Weights of a small spectrogram enhancement model: 20300 steps, 149.7 epochs.
Rows from block 5, named by matrix and row number. Each number is 500 + 40 x the weight over its row's rms, rounded and kept within 0 to 999. All counts start at 0. Numbers have three digits each. After the name is the row's rms in percent of the matrix's.
# short0: shortcut pointwise conv (model.decb.0.0.short.0.weight, 128x256x1x1), inputs 52-103
short0.0 093:479542574500516507538480458558464446507492558452513562436394548518487555502515525521582500490451505442492488503537505461444535457510490506544592615551465484
short0.1 094:539476496473511487465466509471555459477468513488475473513451497479545467461502430558485466616461518383454531484442491622345396454435471510413514495419564485
short0.2 103:497529539463470452556519502528511476524398491450571475410425393519513498458451543461472430460486567503517501450450498506494495585439472429512534499514430546
short0.3 085:536502419403466557496409475495463622497562375532474471506545442472494412482492494441436577461455428591493504550443553566552460436422470436398465445523425534
short0.4 077:492434390426448447464421490524475463558522416464465411515485464481473502457470441444447460452477507634518428578451477543578447425435481333496477515476512499
short0.5 106:577526514500516506502511502482420544568475510493403490536517601492545491491597503496502518529458474474521535595485578488518480519453547541469405484460501489
short0.6 087:521513575582541575478535594561461513470513524539496549537511584467526598511553484545528506515481526471577489559469554566485511472530565576482505464530475520
short0.7 088:494462496459473420423504494437473439538478506480452454593468498464531527498509455465586431543509571528470452511457404523525474493481540466562483492353484460
short0.8 116:504532521511419492526523503592434562551491442509460434515489516470516608556539503521479544507537467529471513485513545509535555501402510507549460581479546640
short0.9 124:509497574605500533511548577519475546407463532605542488529511535506541554525529541530510482499448519499564516538497533502507549587499492543540432522452530501
short0.10 105:495470505500560505405514473470538441409464571503494483528465473472446500472364468419517519491543456525510445415507456464512496470546461525447508494511489457
short0.11 092:557567526532443528546577561509555492502506506549550536465558538525544475574555578590506496529507523383440561504534530531447523533470527559503429466515518512
short0.12 101:494412467500469506496522511553383439539550437532527585564555559413517542502544457458503533452571483532549486498504448488569485420540553487423513561535559504
short0.13 099:480494508582471530580520541499508408468501572551462577501454558502473467448548490469524483506486517438520543464545447516499624550544512507495412463520516404
short0.14 103:488563518528611540447483521533533513419472481514512485473564514523537545421358488516506555511536543503567505478504509583469557533563462534552537536546473553
short0.15 103:420529554511547529527532516507553511425401525500548510510505458472476440437439526502449473504510531485516523482473500573438493518528382507430502444474565445
short0.16 074:549474501458469350422431492532531511574488460463485484515578437518550505476484449504473455506561530535523464496523502523531499501372457458508366501390545451
short0.17 117:517458495484442529496511479478515451576566490529501490551517558476455548547598473443494583471529475538500467478489445511550494458515538407502581502500518526
short0.18 106:591557556574454477565507597534539519484411501535569536405517533511526525495506649545521537552492570410484611525538573504496619565536471520543489477462519492
short0.19 114:442394482485546544429476493512520463508532491509478422567511502489489524515487446487471578485565444525484443504451450530499429467523459488467480509455567543
short0.20 107:476591541525552456555512518497539503558496539468479559415432514511541500501462519562579405560354559450465579546456534556430494467517401493560580522516508454
short0.21 122:510479502520479569514539554562475499465579470498528568523520535514484501471494559493547512507577518505526545501510521513472591416578504505488599579537459539
short0.22 074:534501504458510453540517530525494540499494483477546522502498446525487444488475589458475530372546549613634454532522514443647537488491482492484445491506394483
short0.23 106:512459455447447521522463512451483531543566464501463482558523459456477500530585464503469557528532478506541481526511484556522490485399538471423479453429521574
short0.24 090:473489528540429512450524522523494428522463475477438440477379559461512484503499459482571492595469421384447509446567482524400502456436557553499520479461494525
short0.25 084:538529509592519526495482544504572505441466510514457507487452501526516492492472536576544486591488529303455559494493525555404529526501496546526449508429475501
short0.26 098:461511528459493542485508507450510473406510573487426542527474459571485504486479479427616511527479508463552497407577536472473587477530437588526498399530443481
short0.27 103:453464438549507520507518550507502468444419498526526591482513488468468509346352485508502462541507551504542524523398526530491558481480452480524543450490463502
short0.28 103:468427415435452448417426433484422434531524420435425453491502483442450456486491438425429442451460431548476442498459428508516393450481495373470457496501466475
short0.29 091:472430577501480640531550510584506406483530558455599513472427570454461441523463555506500477460527447459474506484506442479462489409642473507438633581620471465
short0.30 093:504504466457468477485395465482508501513472359554475509511585471475510439519500525471380578476473471530562519540426449569522515506436545417493471390412516484
short0.31 103:447486504445539441394402459482493444443498437423507514534498415485478507512382463510423475453484455488511434455487395486437509464523429534521568489473467484
short0.32 088:463490645524457453543501487539496503551454540501494500467419570474525502570544471551578547582488478394432523430612465500391471556539524515435524472494589518
short0.33 093:528492495412499459482496470506473475564499494486484500507541457477484497522487483470449481396513510676562424528489463454616507473475526435484515494517511512
short0.34 112:496532476497476577519463585448544509575480490475445462459421473501518425476547483487491540504425514517381538524472523534527558474460484467494544506536469453
short0.35 123:388460530498516527484492516453522449459547519451489469485483515541490518461505398509572473536530480467501493466476488534425455539493480481524525500500561488
short0.36 100:462504451537503452464452555499522516370570497463497578463503496537498421463455529455581422577479554471480545507515538498478571512557475487596516469524419470
short0.37 117:487539544456522452448504459441555444512494535430458508456537471489475511459465536494488418519395589475484493486454463587440505501488466467550606443487440512
short0.38 104:521472480456505473498525540487468457542519417503480467621511478489509516533570476513425531463575477538522469508490453528572432498390565490443471541431572579
short0.39 110:455394427490529475430464406441453475519502453527510466583539485420472472512515458488494503472478504553566419504396408557522437504412529435432499490469463505
short0.40 104:470443578505536577493480500451524470426589535534589536512523529497505540512467517417586576539522487452498502450512448525452504464624526475486646486526475507
short0.41 097:540436513438548620518498525518494514597510559511512386527513502520579512516582473479527507492486520549504493495433497509598525439454614447463514530461473477
short0.42 097:478504511510428506551486486468507524584510474529520498525486550494510490558629514509533533578541502463490542534554474544462486519494561500534446459361555508
short0.43 108:577520561495508505533484495443533537550454513521545449541550505508507529597589553551524551544495494454473521578524529519492527570447520543532466482360575512
short0.44 086:507428456455475519494495500471443524569529476507474424524516522422509508493522441428435585488558504601432478469468497549596464468402500433397455463460499511
short0.45 086:538445413569462570509539487525469450409476458478494564456485524472434476504477449472508540468513427455527473424456488456451489438550453513444501535532466505
short0.46 103:521481456498540537508545592517563541395531532519526499496487552515529579515448524516566534535490581503532500587415596515470524468511437530609581568515477576
short0.47 085:495455464430407490555474470507486516571544419522520419549510490443541484548586488498460510478468500555496494532487442525569477469448498352435421472480534477
short0.48 117:495498471548499526540524577516490485493544483489495527422455506563494497461501575519586441589510519465514590524452598492494617497487513525558526518501457524
short0.49 105:491582562539525462507489502551489533526465575536521594488560482485498538532482530545490533441545556572543505505568509426557480544557494540508541490548542454
short0.50 083:476588553420558416487586478499489511519469477544586471488514496457542500429441580487439449458512475557488501503516446493552498551489492480520526458496431497
short0.51 078:497494489532537563482489518553429542359509490522515539466459570532461509453493462520520501457513496478567471476487537497477541500551497581533589546614414535
short0.52 097:501581556523506587508560528528664560529485530516480464464542545575579470520491576568533535588538563455496569471522583539492502568501505545553495455518490555
short0.53 092:498504487495543568503513517483464564523470477577541446564543523473547459439572459519445582369552494589606487569514527541573511521460519549490441599498551519
short0.54 113:482481511471495547497510506513477518607538473558517471566516506444485498610589478491497585492543505521527517516513454477555484504460568473453480533449563541
short0.55 106:485467514438516504543397471499468545459512407483501486544487486540488505547459495460560535415597485539496447481527472448516470482537465491568485627494496584
short0.56 101:463496454525494505534511555445548489464506509470473604455470447544475438402439527495590438581556571457549536476452528519481590485462493575497522436458455490
short0.57 097:491445488499487610590521531524384560455518515534578538530471509506522450444478538468524555430592495576614453475459541513583536594489503534501484487532448550
short0.58 102:503497535550475494505472574523538493393485458513544644449486501530532480473441577503548509518520533447547563438481495506457593540572464567529571509517468527
short0.59 097:493506472451492478509480458510490522503504481471488507555552459481475527476473464487465504325625509668585416490475463500642514475466507437497513496520467530
short0.60 096:486425537486500546551557527500459468581465547514562535503501523459495581531565434497513572440528534502509462514520476429527485467585513455460568522550588437
short0.61 095:500545533533501559546574485554497536479463490529545528420463519522548495470423604540586494494396582472500503554456519514421565489548456520572562565550484481
short0.62 100:477514517449522575499550475514471491569475477512471435585530547423483541497543424522462536499547498547525454511488475540525445494459603499494497525449508609
short0.63 122:589519426540504507473476620506536530467502551484456516541478457546488500559519524509530437516504568498542510541526560482543546479428506569491466541485433475
short0.64 099:496541484563564557551570501515522503436506573482533483427495518559490482453472550488575431553512557426522558496501552504447593537555520570565512549533412488
short0.65 095:430539548548512487436520479478494479401534462439469531525454515523456499468369512465574387536462525458483525432518497508465532553559466461562519527526444507
short0.66 104:582526404507562489473445518489561499493533592439427531457483422551485477396478521491473436521518497494566500498445529510491540471484499522447556450505414477
short0.67 098:473546560510534540568513521455537536503474558481515521470518461531559486427479523562552467658535539373529582546426537575396594566537474505541522442419541496
short0.68 114:492513483528561513474572516475461481479437591542507562494521514521459585431447450480553505496573523503582477484492533453472484545508517655503520517546506520
short0.69 107:493548579570440507606529561538508548504534489507610586442513521539502461523505639539567459557496535449497652527542563506466604528555508490519555474498528432
short0.70 089:560486501580380477498610433452472545504482491544475453492525691454479500505523525458564503528479471485478498520488551523499446531462408438507390420473513456
short0.71 102:451501569538427532488510523525502494585522434485466473472447557561530509543549437532536524599411504450429510493512507553421510521479526499536482525461603514
short0.72 105:534526476433511523498497430468517570566533547473489505454467438494487471426499501486439428494429522513427516512468491510490514408531476461439595543487474465
short0.73 074:464493514543511507496606384487422531555502552493479393538448585437425503492534450469458473476409489556489494537515474512525433515465426401476473459534581526
short0.74 110:484532455555523476486487544424561507438486553486426439456471449549512531429450501522500407631458590462506557497451551534428562563469528510504527474489497488
short0.75 091:494533518486513565516533494436489484484513478480387520456428496508441519492535521520555552556395533353513479497501519522401505433542487484510517454521528479
short0.76 096:549501472544466518510494548545431544449540469509541497487529537555529546610558564538531465498492501479478548520545600441507553548484559566513467565523433515
short0.77 124:473526511480490496479520444475481478544555450502484466533553554519464602536543458484434529464516549552579408479523414501515458529529564441571557513461503570
short0.78 098:518506488464481477488518467510473492513485483509468537575562460481498531521492468487449492363645491617548435530519470456667492484501486479463456487547518493
short0.79 103:525525622593531478550569554594506468525458520531546477467526568516544538484545603563479423543534456423505601539539498478443546540534515535511477522519578443
short0.80 091:495527528602481555497558519516531514459500552542540540454492537520520503526500527538549514565466514335413573470537566522424525541528513586493486474518514505
short0.81 128:440483514474521570502475422522431547447469423485570528509501520483536454490427515437522612450535490500598504469563489498472466505574528535550523514533457520
short0.82 083:488519439567475565525509514474426508438483490530528583472474604560463495455523434526561497516555532482628507486430583471472503554543520536547556526535473497
short0.83 103:476510484535551435477469487471442485531440477485441523452507546482535635516483467531609469514452533470436512550425523468470530533536519551633513574511493490
short0.84 100:464444489469438508474509476512442457591500513517462499546483521463463537582551434483451481405527410569472440479521455467584431451470510452460469497547553484
short0.85 105:569511547482443580578532605559535500490479462583592545481512492436535474510500503572470590507536528438478526525492537565466499410482502514404536468481519507
short0.86 089:561432462492457513551474603588507518510585457559589487544611501523554556606531576539463568507539459507496538577530494477552554493498539457404456495524513516
short0.87 120:491498572530524518484488518543554537485531502480531435461463521506527513549499571556544536575466450469433536503493528537456549504530450482563522558462539543
short0.88 105:559583531584530446502511524538537543445459554493532555452523475541543550511451553500501469581487575474488573525543586450420583436586461625568468483474504451
short0.89 102:514469451492448472479416451462464492620583510482466530520531514519412497533589493480469468518432496533469515510492506501511474511497529479497494445490489493
short0.90 098:500512532489571645502483568523552553437514445475526470491479505461513507466444537480511555513441572500491506507474562521519544402569486480488633504562459509
short0.91 085:485483471403493458513457435482494505603509461481475440546544454473503487525523453488442513473493511599516446550503447486584493447476520375488510490487535493
short0.92 089:502481531489487501441509514504458494367461362498499548508480495566439441449443548461491466461500466498467510546493442497478537507597447477454436530515446546
short0.93 102:538518499484528412502546527513512482502497536520443482538532529511547560530522543498512563495607563526548469499573479426553512590492528537592481457489524490
short0.94 090:526507615491494523528585536524559496480481563572535460520498501485510504630581528587488475544413524411380536544509466509455524502485491507515484514481660458
short0.95 071:507488494415507471554506543515503481677516465487497438503492394501487546517606486496442512461500518553497489541519468487596502480367510424457397489436550542
short0.96 086:486486467458460459456509420516452523549497482517423453521458549467459564573549367498477546445431407557520386467537476464489435487432497444499427520494582551
short0.97 106:405429479491509464455446425477417437493523469460483497508476534471440506461431435370505481429489416560527451454490451430501438521571497449511569514569468475
short0.98 087:468486408477528524430469440461446477588596601468452386561530538512453455587558396460492415496531432549512446496434456472530419485378507478501437469475483436
short0.99 089:509526468420605428479470478518495537499489499468518428594490460523552522415461495504423492457587521608599372521486512495540484501503473529494463518463494521
short0.100 097:513380468448411486553477471483435454524532483470440477493501459477437473529539418444455501462453432514421498475490429517525438516457427413406418498514587491
short0.101 101:545525451536493506498508529485500485410437521529451527506502498543561515410461466528527466521546501413513513480470568526436476537480525622475492502509457529
short0.102 104:426560510547482400476473430465509509447420427531488505468555468482504499421343476430442434502514523461527483406537436529467486590535426548520429486502530488
short0.103 104:505514437568507534461464509485568460404527458480529549510542496450536506529419532498448469587408528386469551457444529568464525482498532539542550530512490501
short0.104 100:521420451533468474507437487458424478574584411486533458567531593448477499543533480512532510548554475549500529532475530531543469526464530459468480537483458542
short0.105 081:503557501381494459491494475504499499603473474489472443540541437495510516492524492502471489471533526618551462550538460481610526476426557440519477486491516513
short0.106 102:443513505454478526474494527471512494423529569509424511509500502527492466437472562480542482525506572475540496518447506616496589575455436498540510462485430584
short0.107 112:557539528545486554579542642501596549478475508537560528482462474561600509520531564601498544557519560419495582518476581532477561507462509558493491487471541527
short0.108 113:480523481521462444501497472505436516441521486525547604530590493524456423517471548473503507408641443545566504495578503451536497581572473540492419452551484474
short0.109 106:463535570468513476499542517468571545522498530520503474498496458544494533572531461551515546522498564519498495540525504462510535571454439493533410480395645488
short0.110 094:455543446583581564506518454408533520455470521546550474452565471473493454451425486449480573555494559512510524474476553498457450441627531585466550429493467484
short0.111 103:568565574449515547446470520514601495552504538520479504538573523482515437559548570568475515529511479486432536507572538475574535449528476523515490528484494394
short0.112 091:496530578502511568503533576529562536452502533523530526458535485562600515544499557567532560556469512409500541489501584522443576506496438581509482466474506497
short0.113 117:435475524548486540516502484508475472475503471513577490500491567447516537466440498460523556497563432526508507421531495515485485435570474524453541496560537462
short0.114 092:526545441441484366496483475443545528501417500477465452440540444527500586530490498519489477505423521488443487500512532550482541627354467500592409510469567541
short0.115 104:505545488580457453469555465442572470460505525484420438471483529534531475572518498528522461624501488395446555464528554504444475579476556509514500409425504502
short0.116 089:520498542630507573509561563539511485454514556536581549424467591519490545521520569497567488525474481420448595494540582462436509499545507566518541521549483491
short0.117 089:477510607509518408549495444460476495508462468417411517476463511530548608534478431499513369520414437406446482443540523481384468577517482545491432408496581489
short0.118 098:528491484484484495541459454474495576575539502491483392522471455527476436544615524455435505544453484518436495539533497489551523522537600400474435521436479502
short0.119 102:498465467491505522419443514537433497527622572503452489573524533498470543549570436464509507441573477570504443478555469481577522447531534510486561577555439494
short0.120 109:501462460543486504469476492450530424454438536505497552465482507443537571432480421496557508540451541380484529511453511529332502463502489526481595451532491468
short0.121 096:557442490512405542503419548476488581534527423482403505495456504486474497599564528515529586539433487476432587512528574543491544412530489510415486547462550507
short0.122 105:482493482412486479482477476491464497544483481481473483535528450480491482505484469490447478421536510663564417521485456495623502473486491467474499494488498518
short0.123 089:493496476444460422413547517517457575565487407477466492535505479481513512506503355478487535497515531592539432473520531532532454510446492450533417435399591585
short0.124 094:561510525572530603474458538548473554412501412532518486512571583495577561519493528548527576495496437397477538549490567541440500476593491566496499566515428550
short0.125 118:423469519534508508516460545501506491439533448486505458490465492536568536466498502499520501597483485438486550454487532596387517509501491496544552520464522574
short0.126 102:520489463487507506535429538515494558507564415460517393483482539475572539514571486494533534532439544467506511556470546559484502513480522387519503501441524486
short0.127 093:521491456547521491455433510493442425610523580507451527558512581475429491499532496544493466486548451524435490509500476458551471496506566519490489562532444511